Rows from block 5 of a small model that predicts nearness at each pixel, named by matrix and row number. Rows with one number belong to one channel. Each number is 128 + 32 x the weight over its row's rms, rounded and kept within 0 to 255. All counts start at 0. Numbers have three digits each. After the name is the row's rms in percent of the matrix's.
After each channel's rows are labels from the 100 images, of 14848, where the channel reaches its highest value: "strongest on" is what is common among them; "lies over" is the class under the peak. Only what is clearly more common there than usual is listed. The data: rendered rooms with furniture. In brackets: how many of the 100, against the usual share in percent.
# convs1: 3x3 conv (model.decb.0.0.convs.1.weight, 144x144x3x3, each kernel summed), inputs 0-35
# convs2: expand pointwise conv (model.decb.0.0.convs.2.weight, 288x144x1x1, transposed), outputs 0-31

convs1.37 104:142138137090139107106146104143101073191177137144131129160046119118084095166131126107078137189107158123142113
convs2.37 092:113151132110082122102192110084189131126156155130141111185114153152137153081116109129068130170100
strongest on: flower (53 vs 15.3); largest object: flower (30 vs 4.8)
lies over: flower (36 vs 0.3)

convs1.77 097:126125088107194118144140139146162122146104117114080118073151124153089128096134117171119102165150129100148122
convs2.77 098:134135176154174089037078116112139111121191147104126106129129144109128148147180143103109163104089
strongest on: count: four (40 vs 18.4)
lies over: wall (65 vs 37.9)

convs1.64 080:107149213092098191105125102067137086132125145091098135132173123166176139116176104123168126143180145163132115
convs2.64 103:080097153123121133147107098109143155124091143195120145087163121150161130119163133149139083070127
strongest on: robot (77 vs 15.3); largest object: robot (67 vs 7.8)
lies over: robot (71 vs 0.6)

convs1.79 108:144098120140153152115112144050131163102124121134055069125130143119076128085125109151092121112141143119091106
convs2.79 109:134127098130119101162093177123097166120091111136133079094141150147078120151123120090085160174145
strongest on: trophy (61 vs 15.2); largest object: trophy (41 vs 6.9)
lies over: floor (65 vs 38.5); trophy (29 vs 0.5)

convs1.110 092:092119063169078083104123091137093104180121053194085145131169191100136110104167127131111144084070120178095144
convs2.110 096:078183161122184156143083174097143100112142146213140128122113147163162096141105117073110180108096
strongest on: umbrella (86 vs 15.4); largest object: umbrella (62 vs 6.1); count: four (39 vs 18.4); lamp (37 vs 15)
lies over: umbrella (66 vs 0.4)

convs1.52 104:083143105177113113101104135133104108118122127149116190175125069121120153111132100121140123111083134109095197
convs2.52 095:144128101124098124098155124107123155162134084139133148139135190174159144144221154134107126141153
strongest on: umbrella (89 vs 15.4); largest object: umbrella (63 vs 6.1)
lies over: umbrella (74 vs 0.4)

convs1.91 127:117096097142148148164131134131118060040080113074086096113185088094059142131103107116129165123146112153083096
convs2.91 093:141110138122147162176153152143134084097137127067135120134091090136134115177085111205118163132116
strongest on: count: three (42 vs 20.9); barrel (34 vs 15.2); arch (33 vs 15); largest object: barrel (27 vs 9.5)
lies over: barrel (25 vs 1)

convs1.18 087:081122122191045156104166180126120153117129077208123116132151112210131107107133102127095135152093107105169148
convs2.18 101:108168095129138140136138113133156173125159097171112149103114153189155115120066093102087115138170
strongest on: barrel (79 vs 15.2); largest object: barrel (75 vs 9.5); robot (35 vs 15.3)
lies over: barrel (75 vs 1)

convs1.139 122:156160159141182093141178134115126136103088173134117128100122107174105147081150090084160161146068108144113113
convs2.139 100:117127124129142161144190136123191119127090186180135168112105099097115160122103164098123148105128
strongest on: dog (43 vs 15); sofa (38 vs 15.2); largest object: sofa (26 vs 8.8)
lies over: dog (29 vs 0.4); sofa (25 vs 0.8)

convs1.2 105:075114075157076051166115151127157147083149115142152115141114077154140084119121131102155123127003137089161171
convs2.2 100:154097139106134083102123119102080116109161108131077160114098082018076118121130094112141142067106
strongest on: dog (80 vs 15); largest object: dog (52 vs 5.7); count: four (45 vs 18.4)
lies over: dog (71 vs 0.4)

convs1.113 086:124086114133159140166199143182126131128146147131073162119097160098157132155125134093153093127129103071153069
convs2.113 088:155119067149162138166204094089143105102136124142106119210059085111158144184109074146120107127123
strongest on: barrel (77 vs 15.2); largest object: barrel (75 vs 9.5)
lies over: barrel (75 vs 1)

convs1.56 088:113145113122099112168121158155119120085060124123165107108126125102068116099177122115201114139076142095137095
convs2.56 095:159177140154098133132138177199153101161137068181121139136099160161162154137184160132192130080087
strongest on: largest object: barrel (29 vs 9.5)
lies over: floor (77 vs 38.5)

convs1.103 097:150096103156104125131101135033092082123134092115126146121114069117129111087129079055129098144177139165106181
convs2.103 127:117064084128213162140099129121105159087097225145145118112090103166117107136127120178049120092150
strongest on: sofa (59 vs 15.2); largest object: sofa (54 vs 8.8); dog (34 vs 15)
lies over: sofa (55 vs 0.8)

convs1.126 096:148167127147134118146071140113108084153000120136067117120137076119100122057124090137136129169215092093107099
convs2.126 115:129138119173102121101155083161130089139103141092133145093118103101068057123147137069090142151116
strongest on: count: four (41 vs 18.4); ladder (38 vs 15.3); trophy (34 vs 15.2)
lies over: wall (77 vs 37.9)

convs1.66 113:142053171041131082136112104122085046138163134132110167122208089183179086134097123117134173108089111116111105
convs2.66 109:120118182132172128104128161124167187122157141143128200091118207103125131071136123153111119142139
strongest on: window (100 vs 59.6)
lies over: window (61 vs 0.9)

convs1.1 101:128086090089144107113124131112107120128112048133114116090161088135166122146082131078065117067146078114085151
convs2.1 106:152105145092101123147134148107146142131115096112135138151145112114142120116165170054162107114124
strongest on: count: four (44 vs 18.4); arch (35 vs 15)
lies over: floor (79 vs 38.5)

convs1.39 109:125119186128101104071201191139160153119120093159112096111058126050131170099112122138121156110149141145134168
convs2.39 103:050143130135116142059138183097157102111123080140149151123192107112107098155093068130082153127141
strongest on: count: four (38 vs 18.4)
lies over: floor (93 vs 38.5)

convs1.32 069:098093200083144144131155164106140096156103145119102171096136116101074151131114145130118143120121090152081112
convs2.32 100:097094180130095137139129144105060060156147156158101108108101140148144077149131147135082143075130
strongest on: umbrella (76 vs 15.4); largest object: umbrella (59 vs 6.1); lamp (33 vs 15)
lies over: umbrella (70 vs 0.4)

convs1.61 107:107115104106177170070092084136116097145126165136118130109040122124114192035149142121071163140190090099096094
convs2.61 091:158089108118124119122170100148125067089140122144134117121131131169103220144156139188168099139060
strongest on: count: three (42 vs 20.9)
lies over: floor (88 vs 38.5)

convs1.51 077:130176085130145067075096169134098124166123112116098112043114139126092117117118100159100101086110142125121135
convs2.51 099:118120122136049121088080164108097070106158040123167109204124149138127128122124151135124154140157
strongest on: sofa (50 vs 15.2); largest object: sofa (46 vs 8.8)
lies over: sofa (44 vs 0.8)

convs1.94 081:165132093138153141082086160129047096102091130185098091070139157150115144123129076158111166122105111153162088
convs2.94 129:153122132108135138143228181194092158143104167110140152136118101105157083138132136078151058098098
strongest on: lamp (37 vs 15)
lies over: floor (98 vs 38.5)

convs1.138 077:172115125092167125163131181102106100105121139093138135092092109111165111129050088104106080143108136152145139
convs2.138 088:128145143107130131070137103082115106151093114088102129158117082096129105137136140150126190113127
strongest on: arch (46 vs 15); count: four (38 vs 18.4); largest object: arch (31 vs 8.6)
lies over: arch (31 vs 0.8)

convs1.59 091:125188012161111057079136090142145125146111091129140106122115140148147081084114085079118108132060075147150182
convs2.59 080:080000105160103151159141148175158101192091155164106163059171166155132119052091149029195144087126
strongest on: sofa (86 vs 15.2); largest object: sofa (80 vs 8.8); count: four (44 vs 18.4)
lies over: sofa (80 vs 0.8)

convs1.80 086:107108157106067153108108096104132118104075189095158132105147166098158101117121105105102131094150123130155118
convs2.80 102:191125151113105115151122145117140159159064081157128135083092126200096190152133147127143138112190
strongest on: count: four (40 vs 18.4); dog (36 vs 15); arch (33 vs 15)
lies over: floor (96 vs 38.5)

convs1.112 104:130113103101145098113115141151121141133130107104127127149098139074122096137115117129100096164184123091127122
convs2.112 095:077047091132099082086117076158116146180167117088162062131148127179158140115091091128076081120153
strongest on: flower (53 vs 15.3); ladder (43 vs 15.3); largest object: flower (25 vs 4.8)
lies over: flower (29 vs 0.3)

convs1.35 095:116108151074131109092170162139115095139132146096110174087150082106216190102108116102154118107197167058103132
convs2.35 109:154129126127130175121162101091155103162131071130159134097087137144102171098125111107109123092100
strongest on: barrel (46 vs 15.2); largest object: barrel (42 vs 9.5)
lies over: floor (64 vs 38.5); barrel (36 vs 1)

convs1.3 093:133111102121106134135062104114118147089105124133063109147134112137071050130112131162103137104071142132059154
convs2.3 100:121105099146118138126139110094095151092178147093106117134091140174101075160168101147115151081107
strongest on: sofa (41 vs 15.2); largest object: sofa (37 vs 8.8)
lies over: floor (64 vs 38.5); sofa (27 vs 0.8)

convs1.95 095:079130161126105139111079096128118106122127137120091072121134098109160097147110057094077130089081127142081121
convs2.95 089:146092114120078125150197144081125041134110166140064107049184151187147110111176151093096107168142
strongest on: sofa (38 vs 15.2); umbrella (38 vs 15.4); largest object: sofa (32 vs 8.8); largest object: umbrella (31 vs 6.1)
lies over: sofa (32 vs 0.8)

convs1.142 085:107107167109082127105128147062156102093110166085134132065115169147191126141131143141135140088109123151120122
convs2.142 086:163158146164054102157140164074157071137121154132138082183112111112163190132144144181068170143075
strongest on: lamp (53 vs 15); umbrella (47 vs 15.4); largest object: lamp (32 vs 6.1); largest object: umbrella (30 vs 6.1)
lies over: floor (78 vs 38.5)

convs1.111 097:075068130127107119111142123157102144104107130107118133142113103180111122109156096128061118128101209119094079
convs2.111 084:128060115104132137140028110118164108059123118112082113146141076178151166076098075124163120100137
strongest on: lamp (47 vs 15); umbrella (42 vs 15.4); largest object: lamp (31 vs 6.1); largest object: umbrella (28 vs 6.1)
lies over: lamp (40 vs 0.4); umbrella (33 vs 0.4)

convs1.73 099:110124021084116137101111109157061130146151116131082149108069086113094205107104135105128135134053112107119117
convs2.73 094:146105064120180146153178190091136141112095143167153161098157060127154128187133119088130158158111
strongest on: robot (37 vs 15.3)
lies over: wall (80 vs 37.9)

convs1.47 100:117173129120098150139107127120149090066177163115157151111126129081145136030122115091114173109102150168117117
convs2.47 112:160079149124149102108198100115126160109115142083142196114108119151116124164121135195102194120121
strongest on: umbrella (50 vs 15.4)
lies over: wall (83 vs 37.9)

convs1.105 095:160144138158149130106197070108147128162168135105151097136114133084072118107157170103088174120168157113154158
convs2.105 101:110134110135093175130098122157121166131093138126142080127096112122171197153096153168102215087151
strongest on: flower (43 vs 15.3); ladder (41 vs 15.3); count: four (38 vs 18.4)
lies over: wall (69 vs 37.9)

convs1.97 096:139155121124130181109083092069145110174148156149074149196164120081113137162185134161155166129078128070102154
convs2.97 109:045160143154119111172123097166143112175049084145155157168072121096132170168126155127106122107128
strongest on: umbrella (37 vs 15.4)
lies over: floor (74 vs 38.5)

convs1.124 090:143118097145125127164046071111165094098106095112161132137099210087149145143156122105170154083096131128188131
convs2.124 100:067206153121176169083166121099153054116095133096116134172113150184133133152081136092133184119152
strongest on: lamp (62 vs 15); umbrella (49 vs 15.4); largest object: lamp (43 vs 6.1); largest object: umbrella (30 vs 6.1)
lies over: lamp (57 vs 0.4); umbrella (35 vs 0.4)

convs1.136 106:102107150172095148170149101143176109078126108116191131104081085157155151134192146169136187138100138111072074
convs2.136 095:151172134103212086144118132138136098121140096173083159142105088159126095112126152122170061179100
strongest on: arch (80 vs 15); largest object: arch (74 vs 8.6)
lies over: arch (44 vs 0.8)

convs1.133 092:122133069122157142059143136112152121159080131118093109102130186092121088096147121106134169121165119059141183
convs2.133 098:123132149179209153143141102107131161101116133176097170066132067120136128118124159102143136208146
strongest on: count: three (42 vs 20.9)
lies over: floor (100 vs 38.5)

convs1.20 095:152127101104129112103116111158063143117095118125000134157099155124109103133099185097089083151071123078106083
convs2.20 098:132135162161159129110100081130146150113092142119151139187126087128174204100156136059158173135100
strongest on: flower (35 vs 15.3)
lies over: wall (98 vs 37.9)

convs1.28 093:194110119093082126121061162150112113155087082195086160131178177112070110106126130100103077109140129134134116
convs2.28 106:151162125140145130174114170142174114136137171078137085131189121096177107113157127116092079125138
strongest on: trophy (96 vs 15.2); largest object: trophy (77 vs 6.9)
lies over: trophy (89 vs 0.5)

convs1.141 080:101128092129079095128159132128091141119128171138196139149134108121079093109160091121159149143100113106107119
convs2.141 090:151184154132103103165188104103165087141145185097068155117119126151096115157100112116132093138116
strongest on: robot (84 vs 15.3); largest object: robot (68 vs 7.8)
lies over: robot (81 vs 0.6)

convs1.9 089:144115068123125138113128123103074139087109127155137131098176106122155120128114070054092111099137136137143102
convs2.9 107:144165165147173193126076166149143132154115056184139170187136183121131146129115080107116105074095
strongest on: trophy (79 vs 15.2); largest object: trophy (66 vs 6.9); lamp (36 vs 15)
lies over: trophy (77 vs 0.5)